config = dict(
    horizontal_flip=True,
    color_jitter=0.2,
    encoder_moe='expert_choice',
    encoder_positions='learned',
    fusion='prefix',
    decoder_activation='swiglu',
    lr=0.012,
    epochs=3.9,
)
Rows from block 3 of the image encoder of a small image captioner, named by matrix and row number. Rows with one number within an expert belong to one neuron, the router's apart. Each number is 128 + 24 x the weight over its row's rms, rounded and kept within 0 to 255. All counts start at 0. Numbers have three digits each. After the name is the row's rms in percent of the matrix's.
After each expert's rows are labels from the 100 images, of 14976, where the router gives the expert most weight on average: "peak at" is the part of the image that holds the peak; "strongest on" is what is common among them. Only what is clearly more common there than usual is listed. The data: rosettes with rotational symmetry. In brackets: how many of the 100.
# router: router (encoder.blocks.3.mlp.router.weight, 8x160, trained with AdamW), inputs 54-107
# gate: expert gate (encoder.blocks.3.mlp.gate, 8x160x160), inputs 54-107
# up: expert up (encoder.blocks.3.mlp.up, 8x160x160), inputs 54-107
# down: expert down (encoder.blocks.3.mlp.down, 8x160x160, transposed), outputs 54-107

# expert 7
router.7 108:121142111110082097096113117154138157131141127104105142142086125094098125132099123127103166095152133088094111143138116109110148133119132117115172144126088150139100
gate.0 104:093116122157123158122132143129104112126143142140126129138134159128099161109130089133146123151140174107130126121147162183109130133161101092115107167145147121158140
up.0 114:106127143138095113154130139119124142094150103163133108139136135127123165110126096128113134142158118145147073143149113170099130119125093070111118149132101138126112
down.0 101:123115140129141164121162134133140146145141134132189105080172146109112090161135129129109131106129069146165161182134157136142108095154117156117062102108135131103116
gate.1 113:144076128145113112143164118155142123125163175110137110079110156104143108144143115126157194122141120169129139161142153179147110127121147117165155117107117105124134
up.1 113:099117151127161104161078129103101151141084125123135138159123132165163150118126094140122098127139050131096088159109101131136124094123102141068107104133117165160118
down.1 109:087154122127169184155147096169149078132139166115107126125130111136141121144131195120142119118144170161093142146098146104141172099141119128106103129109159046123127
gate.2 097:144150164123136113137141119106114144127113115118175138110127115143142158119133131115162142169150129102158068107108133085092180116118144114106125116143130162155112
up.2 089:168141107143152122084136127141159097129123143154095138099104139122125165128123093082144181125119138112112143132112099096151134119125181067104114126141146120143124
down.2 083:143168083136128143149113159113147108131183164128148131128145111109086150111129098121116121167100138146137118086112130129131133128152095126190119129137120149082116
gate.3 092:140094126119151145146131136144131110132108128152091083062106177157139074138149143149080132109119129121093179151155153183120092153116167127130083124119114119117131
up.3 103:156120133117132144137114133144153153136150129124097089129092122159164092112104095129116139163111090153098161152134115145111117125132108117141099182106075135177107
down.3 105:123180114156116111113143164121147143170133110147166143143127077102153128139134155133124131115101102160086108119089075102129141108152117114178084123119128137092128
gate.4 100:156112155163152127123105122101143100145103137170078118140116135164126112075107139163146130098136121145152132168131086151112092147094169130130118132146186128104117
up.4 110:085122170081137115136126145140119118112108095170155189107117087100126127129111164160109112121105121094132163117151144134120083119139132126146144112085124111083126
down.4 097:107151146110148102158125107127086148112137097148138142154169139109143125180094119120112123133113078140139151126139102127140151136124115188077139132132154143100149
gate.5 110:109135098112090103103150181172083117106169131165124110136157122165096123122164121139131112129125141142130115172145121132146143144113115174132115120136193130161061
up.5 098:115127127126121137088166126156128139139158149138091122175140123086117115103137146132167154100094135141152147152140157162136152140125135111148164082163183125146108
down.5 108:170069119148139108151121113096127108123124131094113106112157128107139119117104126120155106078115086119142095119112147103108138133138101152123110120134083121138151
gate.6 090:137133139123129108109143180167150160073117116152177115108145091123115117154151108125155130137077147104127142124132120151104137129151119112061157143128137097089099
up.6 088:139112143118123118152119136094080134155127132147093155109079144114138072154085122138100135119111131137124135147144076160117150149128127139159189126084099162123139
down.6 098:145125113108100119096151077154145111131140178132150153147146111090162156051143162150123135111160109110164095139143159118090148132070151165142112106114092098129133
gate.7 092:132140158151114201151138128151131164146090091143179101123151121110132132148123119112139108130148109117164113121111158103111146135138147129172130138124110132138101
up.7 083:134112126117094163107109143138095164145130144134089125159100127105101102154167176143102099108118087155173143091101121125092118119172105141148084132103100094138121
down.7 086:065157172135113152129138115174114146132140153146143146108111147115129123172079129128138165127105144083131155099153121147135148120115110133115130121113130147139084
gate.8 110:129109142078102144102142129124143148129125108142103124110114155152160142119121107156122148108112115148136133117129118086145139101093103111079111146119100132111154
up.8 114:081135135101105150140176113116138112136162165149086151108175125084124155142131130142110149088104143114098136115091106098124116106105090108130156156119117111136112
down.8 100:167099121134110119130126123117076092130139122176111170153161104139153136132110140149106099137099129131126182134097164112103140140134127121115096112107108143137154
gate.9 102:104145110141178118141119184115081124150133121145165129132171126092097122122132099105166132141148135116142118106147106102109118092128113181136149134102156113124171
up.9 098:164172144185119110127139135123170116148151136133091122117155139115141172120179116135110173117127180134094135157154153143105139112110109086086125126130119170113147
down.9 104:185122116119117148126117088137143110149139112125151120104126139126089120123124139120090107111108130150143150171106135113132182118131120100116124115135122151145162
peak at: top right (50); middle right (29)
strongest on: cool (80)

# expert 0
router.0 096:136160103154128113113112106151127097138140122113105159140112138122120133153123155130092129082154144112115086104103089130107149109115140153132129139114099169095107
gate.0 104:119139109125135158158132099152149110100125091117198124117158112112106109108087146171143149164134114131140116118128149147171149114099116158139096156151113135122130
up.0 105:131122135095125090117153122121155138186095132133119118147112159167140154137139135128105100101103127118105158098053116109103107100103153147092142136121149110098136
down.0 099:129144120140101140140109145118101158175119108140122136146093135193164131125135119105105069145146119130164122141116103125150111067137125136141122126159165108125139
gate.1 071:113152128130108110142178119131136102126120149132140125066095137100093092116130087113137119136105086169107123107132114139160133155181136138138129123130108103084136
up.1 071:139141117122103082123126137155158126144135123150154147120138119131096131120138123119120125144100123167112113136132143110099112051163111123121139182139140115111149
down.1 070:145103129119132162113081136123114097155189189103131140102146122135126104137146100118110116193124086133059113135139098124113160129167149115101119144126120106150124
gate.2 102:116114125145140109133080124132099106126154112115122111109119156129141135145164152169141108100105183119153104140155112144105106139154093165124160146143102096090134
up.2 109:141108106103110133156140119116145138142141126123112112132119081145067116090117097115093150137124111136071165150124136104145170107128141146125112135128110158112126
down.2 115:158102111121125142112144181119088142150121129134101150136116127147131115102106140130149125107143156098110117100137149175139097106111140162137148102124077114105086
gate.3 100:097154176162166102107143100111136111143135133166148115106115101130170149145131165106136124119136165100111163130069126110190099163152105129142150097160146144129093
up.3 103:175120080142146141162140139179127135141125121096131193120123159154126161136116166161107098113142161133126126138151110115128103099137095147092141130101150108108166
down.3 101:150088101096159164148092167167103147156145159139148124139164166117117143168117113117116127102153118125140149153123125179148076159139152107133160162168131129128148
gate.4 092:171145125170110119142089157117122130110112150145128139116152088127120128093155132098143124102113145117115117136143100132083123148099108148151130078149188140145141
up.4 094:131111154138107124106096114112105132149104114105141098127141152155152146100144114149108158120111091149139157143108215145176105142138165147142095146145094151152126
down.4 099:131099108130137126136115102176130103106105145117101119131100089157167100110161111148106140155080142099126108107132128145106154120128100112129140167146119158116153
gate.5 101:090128121105146113137143092123129130095081136126137126134075130109142101135112129104141096126148128164148136117118133126131150140165068112167128130157149125148124
up.5 093:151144094081110107107132090115171111134127117126158117149139164111167106116120136129144152127134132144143188115154143159079137115137125094137104099128165140159113
down.5 101:089118100127187103136112120173132146112108104095143144155107158151118139175107120123137099130096120114135119119125137165114101103149067123137110122091119137117098
gate.6 106:143104128156119108156123137131079106127132122130122157150142128118169133157144123141091118137076178141136109157150159156128088126148102142148158118145094124107122
up.6 094:119139150120159153118115125152141172129118164123081126097132077136126120153116099145153118171124131124149160151138116121166089147120105136107123139123159134168128
down.6 097:135164142142158148132103126081158158116115121146131139110152128071088130139107118118145127133114100090104114117109124127108100151145187121138077130177110087108121
gate.7 088:130135097083086130114119102173116140123131102119144136075121131119102120158093117171140108146134125111141105151147104125122107130099150129118112127144166120137112
up.7 095:154172120156103092107122144125115112146135135189171121130118143134107185083121129127090102111102155163131126086093182117183132064139157105134085124155123163181151
down.7 095:165118144096139162150121168137166157148169132117068101124144135171096065158077070119123140123132108105124091125124144109137163157116110110126130123136105117132098
gate.8 096:116157131172136099180163122085167121118144142150140070102132121160098108118160150131140101152143124163087122164116112152166144131100128112123150149130191117161098
up.8 092:162143111147122123093165122101184089111116160120141118158111121123113108146121151114122127129148109107145132102139136087124084155087131142122131067116133087162119
down.8 094:152113135155143106131113108133088147148131128157067109138151135137141148130152074146096132134132117123144107139111156093107138147146124123133176079155106121090159
gate.9 094:126135154116143109106148107113123100114102108118107145097134110137139121118126103107125124102138176097136169132156133138118084143144148110135153137139127082097141
up.9 101:150117125149131114173131087123096150116160197129149134143091135130145125145147109136159133124082162120133125094103130133136144116111121117092100123118151103135136
down.9 104:170161129138141115132162193099128119132178135117136152123161133124118115136131098096150110133135144119105126104101108132134083090129114127154136124127109099111110
peak at: bottom left (71)
strongest on: cool (76)

# expert 3
router.3 098:129169121097131110089112103164169164099134147072131143121102156119143155134086148102131158118152107128100095135097124118072137124131132137174142121134120144115113
gate.0 095:097115092113141130128123118149097112112154115105132086102125128115151156123126105138081086094082140118120112131074169156157129105152095122136155104097085122085123
up.0 091:126113139095111108146102115140123143166158175163101160155117134126136151124100108101181159073121144138110151101108141140111155121154093125167132160144164139172110
down.0 096:124142116131127093090071123127122106145143154101133163132112120161114132099133125148146149111146083125104147149141120124134140119125121139077124135124113160147157
gate.1 103:120115160088149139140101144143094126184121112116146159123133101104114152146142110136075154126144090120124104074127170175115149102094165169093140145120123150148146
up.1 113:128118145108141101140139104132133167124147148103084102125120145126110135119087119136151128166111107170126127132148159160123142133123108147124153101170131173119102
down.1 115:115140115116154159120149157141137114139145138169176118103112110124124120094121138145118099118085142128124170104125112149162118103103161142117106151141120118095114
gate.2 097:117120130103128107137098156109138124061186123131165107138129160153091090156119098092136117076133128098120134123088135133093122128140121085121125164130112119160141
up.2 088:154103129176143131116151123134143135180132135150107130131105098137116149134163080148115113151132164130121150096160164103127161119135090164124142125110119144137152
down.2 089:143119118079147156137139142163152146125149128136137129098156155162143108112121132137155094106160175077119099141100102139124162110145143135112137108118147129124099
gate.3 065:099070147108114122119102162131163147099092127166119153101135136125136123139106154147166133165127112142113126153118086118130141133123129116112118107171137103085145
up.3 071:126128161144188096100148126100136098125117149091124167150193160118111107133137114079095145171166124098114143133123094159108111065109158112099145119135131185109091
down.3 068:107179167143137085069140136162148135138080100138146154119127132161154152141113113142159127096118140171123125157120097140106127133108158134115128138133146149132111
gate.4 113:137170127156178140164111132117122080137173129085120106164133142137160138101130106163120112122140162115114145134149118115154140134149090143147120159103154142166149
up.4 112:068106148139113163149111112141093145183145136107138166097113095118131118131137107106131118106130131107095124131128132154139104128151181127161125169153161137128180
down.4 103:103128101153125171109172153115153109150130112073164171113130107132106168107157142125111166178129123121088136128130107129098154174126114147142163073128109154126086
gate.5 102:136145118136105139119161163161132098140117108098113130152128140176124086110129097149141090065130124177103106106133108070121143111140164132115149188144163152136118
up.5 103:086118123146122141135142099102144160107135118133115117098117141093092119167114148088153174153139131097156112127089124108175109102123145139163111099149104149139157
down.5 103:131124093083129143114100107133153141119135194134116131126111118096144146111134130120160108126158100129161155144108142123140116124115126135126128103133133142111122
gate.6 116:157124122150138144145127123091139134125125159113134124126112141127169101131117176112087102105119121129102107144096123113103129136135122163156178130117166079113144
up.6 109:123130141128182135150129102106137147137125098129141132151115114122107138151128109126119109110140159108109120155124140117099161130147103124137129167099141116128098
down.6 105:142083121160158191112133171159093174098125147137149121150128085139128107156126107106156138155131145134140128102105166155092167090111136097149120122103119118129137
gate.7 092:106130116136145128117161125128085141134127144130148091116115130106097104144133109134124094147135118067143088130137129117160091130064086139113130126141118121117157
up.7 096:139125106113129175122155150121101110154136120127170104132127089125124083140094143138129105126161110103142110130144132116106073131116138185124143141144127135132116
down.7 097:137111109116122131117110054151127104148104087097165116160161137165142144129087141166168122141121111148082130170131142086155167106121111149183128144122103143138121
gate.8 101:121113161122134148139087135115161156125172121115168146087113131142122108127163171159120075198121095183125110118132078116134143112156136111166152099082129119119166
up.8 092:170091132105144144142130105126092156176103116131132120094087132179139156129086137099101114125144146119166131109080148133126116115131153156101142092133148159114125
down.8 093:110129146049184149121107112146098145129110143123139119136161111112132138090147124144119127139135161121139121067093132144155134155137127114141171120118169126153160
gate.9 083:133131115167127161113085118152155123111091148134117086146118112161140090142147150128143109141140121124195147154155142164180098181116117127140089132108125139178177
up.9 095:157121127146152131145155156142177104140130114107122130162079136136139118140131094116175101140145124134124104131167179169122118121107123121118136154136216119124078
down.9 092:089093126128112123123072125156131120112103153122123110118095119128156101102131081126142126091136115126131168135098093124099177145121150202123145118159116125096121
peak at: top left (73)
strongest on: earthy (84)

# expert 1
router.1 090:107144110116107159130089137152141155139147131114122153155082138113123140111114137104103144090146148134085102137114164114091129105142123149128149139099113114155091
gate.0 110:109149170102132133152095139146097135130119135142077152159141092086157144111135120137152097124093139162119094157119123120175118147146134151141078183136142134108137
up.0 110:142146075148148161108123109132167110150135129160153134136121141133119127126135125165086111164178145079133130134133122094124116076111101145144146122124119109149127
down.0 116:157152151162118099139129125146115100111166120163161117153126148124137118116146115103151114141118125131115084095162118151130161136131118144124153188098142100109125
gate.1 108:143098114146141169127152124137139091158075128141111119122142102135126150115093109108132127147138100149128166115135120149129131120125135093182115086113104079102114
up.1 106:142161111138122131140086129149160150118148129159096148116088174079118125137075099151108170137116148163117138111118145137135160095149110141112103132129170163152106
down.1 103:173157150106156162119139117118136126101132122124118166154138101130135126123139126128134132095112126125158104127142160144129133109090121075104121124095135152150170
gate.2 103:109097185119128107129124126178130145154138156129115139106102114117080119113163163136186124100138152125127140102094097121147136116118136133115105139125138060124160
up.2 104:160150104148148166149097169101123119112092114125144110160116150164160126150094155109103174136118105143097119108153111160128142118168140105085145123129150148154115
down.2 113:158161141145130096152154151190125154125120167134089112117128153140150128146105147150138146135139149130183122111145123111151138149128144156143143116125132170137119
gate.3 102:125107133147141160143111168102095190166144084162151143151139089140100139129155183131124140144132122143130122134175129147106131110125175116080103107102176098149137
up.3 105:105095115130147154142162142128139132140114090149129152124159151086116155125097145117132124112107124122152161120130132150071082098134156120105115154159192115096133
down.3 090:156133101119152109156079115153108076120100129144129150104156152114108119116163126131175155149140136120150101103143096098169118194111147140166125128123139157174108
gate.4 087:138159181121152107092088144163121160144142073109164124137178130140146146122135157111144131117131115143124118093133136129089127112129109138122174130147146106128148
up.4 081:143154131101120129149144100106137133122113155130146123108137114133160153135133107148078109130128095147145093106099134142123144112143152147122148150125125118131112
down.4 077:137083124092148099131160140137132134111108146145136167123178186144122107133140186141108127117172120087108191096113113142134135144104131112123131136164184140159132
gate.5 102:145157132155136138123140161118089156138125140102111150172179087089136108105139130095156065108120115105129119109128134158108099081149102168142082098153157107097143
up.5 098:132101094150148137161140169125124180155159113170122129126141093080130123140145126075116112147121124088158148111170143110114153112099186120129126109118148129139138
down.5 107:097113119176144157099112133132137108138087158151148118119128144143123126116098100116124135176158127159137145092160127105132115149099136139121095126106137109141152
gate.6 108:159124143109098116089094127129129117123131138141145120140168140103146139154143092077092119113129141146153134112075081079119154136128118145152146101158119129147083
up.6 108:109125116148092119136107130122156132137140126114129141124118115141124103175102106137145142164150152062141157177114099139166158084120146079146132153098182098129137
down.6 108:103094136126124105128101146138078093137109125094133073160131188114136160131133128152135151114136150098131128148135146133150124090146178176122133135124071110135113
gate.7 106:124121150097118131111149115127152126099128147120131170088123120136115123140161101144193098119141133124159148169091095078122149136153118145145153144147139131130181
up.7 097:155112078132094115102119119152113161138139134145153117148146125140149141118086086121139181122165112105073103133134106102123147140131139106104167144076133167136077
down.7 108:098148120155099153106160124157114114098139108163163137131150096165140103113137099108112121098146133127160103165084128146173103170159131090130119120135097112121133
gate.8 112:149139132163108174112140106151103139147078081096145118167144112124136084131163144121149074150119141130110117128130149135146101084117127177157112137127119114165153
up.8 113:112145143139124124117126120107127125119115088125133150094148104100179111108139107168108141112103154124123137131164136132109180117120121113155119140150156150144111
down.8 116:140104123093105116138145148118136087121142150165141169125140135103144182137182134128139133092172086150157109118121130115157156164119136131159159136135197164114120
gate.9 096:136112116140145122130109153083152078116116132101123137103098134182115125149118074138157140133135158083135157109179109135118122133135108123136099087112207103127185
up.9 092:108119144111108170099108105175101172126119123106081128127100091114154093114155169159150170121076145159115166129151130085114126101124112130115096137104108088135127
down.9 099:139108106171118096123119099120143058100128091158130113143126117143111117128101131112101149094132114143120113120169125139086089131138114112219148133142152116196116
peak at: top right (53)
strongest on: grey (50); dark (49)

# expert 4
router.4 097:104162111111118116108099108135157143120141130116126138139090152146115145127121142141089138109136131135094095124131103139081140097147126126143167144130068181115116
gate.0 119:142101145119137141145151152148114134112106125140176135145147067114139093134164148139146106122196148146105097123160122139153080110137084147141137106129162128118155
up.0 102:109110149144151127116124131146120144081103119168139112103143106137132122155139170090123132128196131169160131144137177115124106122136126129141123139135144157113113
down.0 116:160079103147136139126119080123120196109090125129111149156134144108116152161115127159143162144133100119135137139104129139117120134116159128178134105097134134142131
gate.1 095:127107099136101154153162108130148129108085181113096182108124113138133127133106160138123104171171145115185153132122102084137116118158114103144121108160161150116141
up.1 098:125176141174160129141109150114176129160135114120145165090138138141161157126108143140129148132160125115147089124133116133138167132171114111141132104169148116126115
down.1 100:106114155163106118119100139158143089134127079143174143158121116099127090101141095157128159121122156083129108183155108128151128150149129135131135122114075141105104
gate.2 102:128141134120102149169101100132122175116165123141100184094136093074124168099138120117144095115123121109135121100103121106130128095141161090111158130110129118094072
up.2 104:164081090148108137157144088142147137132141140156107129136106144150135103152112081148099173114134119144130100122151142119108125139159120156135134103147154083116152
down.2 107:172158110133156111129090102115114108135132119131120109130126176128149106165147129118108142203118135153128166101120128137195135134155083140082129099152129145159142
gate.3 079:150140158123157125133125121107114141169166130133094148169161126138122184128098140116140137189123131101108113115128132170142112119131146144121110136130131135108119
up.3 078:137114145113151172160138130174142108123134118088113151141138130117130163159121113094190121115154125089122133157149153148109118098107115153118120114134112127126145
down.3 068:139136092165135155102087111154114123137109172146116168163138109112125157130100144099146111120078129128131114119113141104133098116107106171081111139128114116133166
gate.4 108:121092136096086137136115131154105153114115156112133105079146138151127126130162146149115104167136107119145109126125141128125111123093162114126118151125115097149154
up.4 112:154144107079113171138134133159119148143113127110192081113144167133139108118145123086135085126102111129117122157123142154161103105107161114142124160167129098094131
down.4 110:094128097123155100127096120137133144132115153109170120122091111118094130149134153136122145138145109127128164113113139105145114087146065117109127188182186127135151
gate.5 110:177145121069162108111141145156101110133079101120143162176079097146105152131125167120123127102106122101204093144129158119193142124133117131144145162160127142115115
up.5 110:151123160110147070128087154122154114102120140123173139137199121091141156117183129126128159147084166084158158164100136164132123127123077142113124069077117163106138
down.5 119:127092137101121105150182150114092135136139123115155118132144143116107119134106148096097144123148103103146109094140099190156101148144109130089139183110160121174113
gate.6 095:158149159142166160132097138172113113096100165134135113144103142141084168118129114174110118160151138157137142138114092116145158085087107121137072112160118141172128
up.6 098:162134103122099095120136095145129160130166117121121128106149125095146119121142104124122125086120119163115106108090103106151100140114171133086118143060187123145135
down.6 097:131128111144137119125144107131068151101114119120116106093136138119137153079123116145106115134148127124095173143196148159115119109101087128172101157115104094140162
gate.7 090:116127130116135123103134158087155129167116162115153125135155100164108142143143141106138129148158129155160105161093098141089152139071136137163131123145159084118143
up.7 098:134176133140106122106153080119136115080127164160123132100154160115173109090159136145141133121135146115110169117170143084122166124091100151136102150114134109113157
down.7 102:124076101107119109150087122086152137179099116117120104130114154129120153106112121126135102143116174125070125130117109112155165182132134131159157156098180114107154
gate.8 112:130085148126129143102139104132134136106120087110113118101153128143140126165148164164139133118178150108116104139170137100121140135104164101146156165147123125095171
up.8 101:125185130117101146152144165167136140136132167159114133152142140108169118112132079107141127086138087133101140124110108129146133124145116129102115131085086144126144
down.8 099:103145135115096113146152106147141135162129128127155154134120137155168175142122108123113141119156178170129128162108172152176128139109110195114139110133090129114090
gate.9 087:129144116152137117168131176085152109114138127118137127099120173166113129167134116109113187131145154164137124130122145150150115135120147181133084123113139142105127
up.9 100:143119116176123132065145166133156147135147093106134139151151095075143146120110131134148122112127100114123121112129155129160123132113111140124102102093118099113132
down.9 100:100151108189119139102115111167114125143139140104131115122109139150117172167117123152120115137129146143135147144132122134116127072099140115175106103138153156148143
peak at: bottom right (79)
strongest on: earthy (91)

# expert 2
router.2 106:117157098114105148139088117145152160117170138097124143137102135128100143123101143141104174083145125120100092146133107119115134111164154126116124123130121154137090
gate.0 095:111146112151107105146109126128122113142107093144139149167145140147134121127136100141158119078134146118113103140152155110116169106128155154170136146145174128129124
up.0 101:132121088156122158132127097128188122161132141136147174109135110101154137149170102220121127105117137080130119144169147146138129111125111106098161154139127145094156
down.0 096:114161138119140125157143155138104101079119155156169152101114102100129131146106138134137104171163120145121148106108089150135097140123121127109120067167134141176128
gate.1 107:183158120158147111148143140152152103114102151138137112132135171140173135141160161142134136083164097102141143132151121106127126106117151157124163082162114127106134
up.1 103:114104112097119130133147139160093125159121131140105156107114112123123109151080088113182128160096102130138136143082145153111134161128138116144104136157120109111146
down.1 103:139119116143103130131132122143137138159136149148119123086161121132163118119128141116107151113114188117167101149153111103092139130147134117123143122147143116097105
gate.2 107:134127149126152136170118159106121134126151088124103103080111152118143110138124128105143114102075153106137129115140106117179079132097118156135146159131079102106147
up.2 110:107104135116137150159123144105130104099180107151128113117103096123128148096101118083130100127098132145122152117138093134118097131081133166148130129123078093139112
down.2 111:150115096115113145145116135129142155098130164162138101132098145132154148148125151092141130142151120118076169112115108155111149167137147125112128123150142163117122
gate.3 097:117126095145074104127114098110089151145075129150147162139143126164150151093134133070106149116119100111107104191124109153150100131138142156137109159149136099148100
up.3 099:135084089116107097132151103081142128159099092111128145118070140128128119111172137102109142166076113143093102149091117103118142129100133120180188135130118093120103
down.3 105:104155152139113129147104116106135098123125114140103137143128165109119108182132145123086157142183131145104135155077121159127117130180172145164136096100115138137135
gate.4 100:121148197108159122158125115111104119128157158148148140126108131112130156130143188152184136138108134105119138121107107124152102089095116119173097129103143116123151
up.4 100:105117078095112150106131146153117125110152109108115150126134116134120095160139099129094129112192112141133128166119133154115119135124172143091150140194092123123109
down.4 107:139102160098135157128148105076161127138125114140143134086139075133108106134129102093096096126148121154143090154110101124149112115168075128117153078165121129127118
gate.5 113:105160124151149125144149120107151110100094100164132113130167129129136128111084073176111112140151182128122103117148146138102109084107138089136157119125130049108144
up.5 107:143084143146075117116131114106113136127156143086140134175083179121144160131151146127134133106083083115120136130106113075084112136146137161092121127138105137161120
down.5 107:116179132118114137143111141128087113141164128107150125104158092119105106137121122175176123135133096126148155138113095165159104144146115167155124084118075167123153
gate.6 098:117121131120107113137132168159121135123116122133124132148144163110098089104120138140125123085134119121119161131098132108117152104150124184144124097131102116170074
up.6 095:107118122159124120110148115146100121134091156102090127155157132142138128123142165136111109099077155145129164103141102101145130136138128143107113127133155109154128
down.6 096:149098123106113124144120089143138111153123117125168127115109147134107133102157129130186146103112103121096121110105123118090105122119098154109182165094152113161151
gate.7 116:152123117138092131156111187151163159091089097138146121110114105127142129152091123111156092145131125140160142092089135141131131136142163147150125131152156140119147
up.7 116:106100162114107110135111119115132077092103103140167130075136158153180111143124137072142103126165149160104120114147138131080122178116119155110144128048122176133103
down.7 115:142150124128182088108147152153143142179077162154147153143105081108152115145136150119122141111157105115154140113122106127096080133122119129131123124102102129158140
gate.8 104:095102096103116173150154113133147150141137145128154155110121152105151082133143114118149144109136053138121151074121149161123154116119166051148118107131148138116147
up.8 103:113145145116134125148129128144143099115129152095124105106110104133115110105138131110095096161130187131177086162132122109131119151128106156132123159090124113137128
down.8 103:123185119113107115146158121133160128177140097100131137132159109150133130112117091134103170110092103129082079159121131091152110126160166138079163093129141117170141
gate.9 110:146096134136105121138120154137161133152127156139109134113136115116075132153123158194091121104105143169112125155147123128121132097073136079148095119148112130136109
up.9 106:134076159170146097107139129114146112148134147145122133141151111174103117171156097106179167125149181170138137150090106113141117147122148132102137137139131115095086
down.9 102:153105103166139134103123174120113170185116146107104138158093112137159153098133095102101083101114198126103140122128120149133141157124135138108152093133134107147112
peak at: bottom right (48)
strongest on: warm (85)

# expert 5
router.5 097:116159131110091117120095119144132120130143152104131149121115164116091136121097127119121176105144164139096108151149153135124182120148128113142127160118101158130100
gate.0 105:165097117091123147192115122122168090139148126139141160136149146139116149116156149111127138139106127075123102126160114125186104127171100117145114170172118139127122
up.0 103:090130076107131177128097111118180145116133094115128169102133132128134133137158127109097161124120119125056108179145090106123131114130152164107156075141081133100151
down.0 101:171119157140134117142148149094121149119122156102113077115165118119102112131139160115159121089102135150091130134149165145104173167148129148143164151148075125113154
gate.1 080:148103068100112098110109129092136124119161122128130115104179160120096135154077145113189134114086137114123147119144124101111141145129117152135145134118152120158121
up.1 071:163110114118140133117107131112142149119130102141077127125152152135113128047091154091099134182113092144161119083144150136113145123131097138150152110102131150125116
down.1 067:164152133125116114177137144118120137168102098116121157103134119098140116161134088108142100137098081109093144152121130094182104113121143135088136123103119126142075
gate.2 107:166112137093152141135139154118124124144104153137101154142140145178188155116090080101113135108139121143146118083129133110141151101105115113106179125130089077100141
up.2 113:135129129123094135154103125185139135124101129094111133163089181159094136105097102152135139173113110127112137156125077174142151138110173116141087128104145092139075
down.2 106:126105103127111127163152080149179128139108130091143106155126086134115120128148111104118132121131175115135090113131096103133127137164082120168173142125114109158130
gate.3 102:112176112164168125143115133139085180133107118165159135159118111139120148122128163128123125109100086171192108137127132105162168112129172099179152139125191150146152
up.3 094:073160099134100121145137074107123131163137131141101103147103064070136139100104107167141112149130124122121149134103129099107085166082149127104112142153118181112116
down.3 093:179103115166117126134117131141104117153138137112161082137128118157119127171164144090106137189137132172130090141130137115099120121119120105133133115143115140152120
gate.4 108:143161101131144120111128118159166104130100113117111083139108110097154126134109160127120138133102154151087153112110104127170110160129130116089118123144181128129119
up.4 107:149148124185132136111133119156127139122087091132122070095138093065134148111135096144129137159101142129114133127098122151176151144123127138110095128124123168140140
down.4 097:108128101102096138139101141119130101127154155118141105112106080113108188115108115156090137168149124125096122145104130129102108164112096066100129086102130152134135
gate.5 075:115116116127139125097155105120136135132156103135179112151118149125114117114131122070108133095148133105119151129129122154116134098101143131105106173138117097114127
up.5 093:099166138145122166157121195120129134110126126152096162121131110163143149149091104152130095142130118136144114093148110122095117137133126139143131096137133161136115
down.5 091:153095112119143111128142191155132132139144142158125104092161107104123096121112165137104127118108177154165128117125168110159168130150133078108111093112137139093158
gate.6 102:142158134099127113135134177111149120128166127166157173141175146165144142168099080177160110134116161135111076141078133118186139099111117125133123170152133157111154
up.6 104:143110078139111104166127114128117149137159127169168178127134133112136150107112104157165149157165152114086089167105095073143104148097129095111110097120085112103146
down.6 102:139145140159155133163083115141108149129177125096144118139133093137133165137141114151120131151179134161150150110110162179095150119123129133138148108140174102109149
gate.7 094:152094120112160148134142130169139123174096159083157111085092161133124171138092118138153120123165149125107097130118110109089109068122139168081135125152186086105109
up.7 084:104154136080123136139125145159166100118135103089121096144106151147132084148147115120117172118072107131118124141108126114136127135156157093160129118138123099137131
down.7 089:126109126163154074165114088107112156145086113084074171135109134098165143132097125149124074146092106128120112127119111148118125083071164141144130160120149132115136
gate.8 093:149109174140135144143144125125126140138099129138111143092142142117114102086130118092159130119127136150152132128091120124067168126087136137070137122167127122091093
up.8 090:154137119117162124167146068153092170102112148144104134163102128165111132148168085126108084121136137120108116119139075112091141165131121094125168131120137149143097
down.8 090:114113082090098173082097115139129106141125128104119095097089150074129142121173123126167156124141140151164117101142145142119098136144150155163161175105087139129151
gate.9 103:146148134123141112102116150138143115149130137092139157120182137130119135147187153155136099149105077138187090115115118153117106134102107143152120119095144106140123
up.9 107:095181092165141080166095132114124127104137092144123130168111123128136137155139116115124115103165125110103147157147136091137168116100133114109129092162133157160110
down.9 100:141164184140081139191173138071087128123144075125096147108120086148122117137127171151122121146144117166154118125130084135125153090098124129115160141121084106114141
peak at: bottom left (68)
strongest on: pastel (72)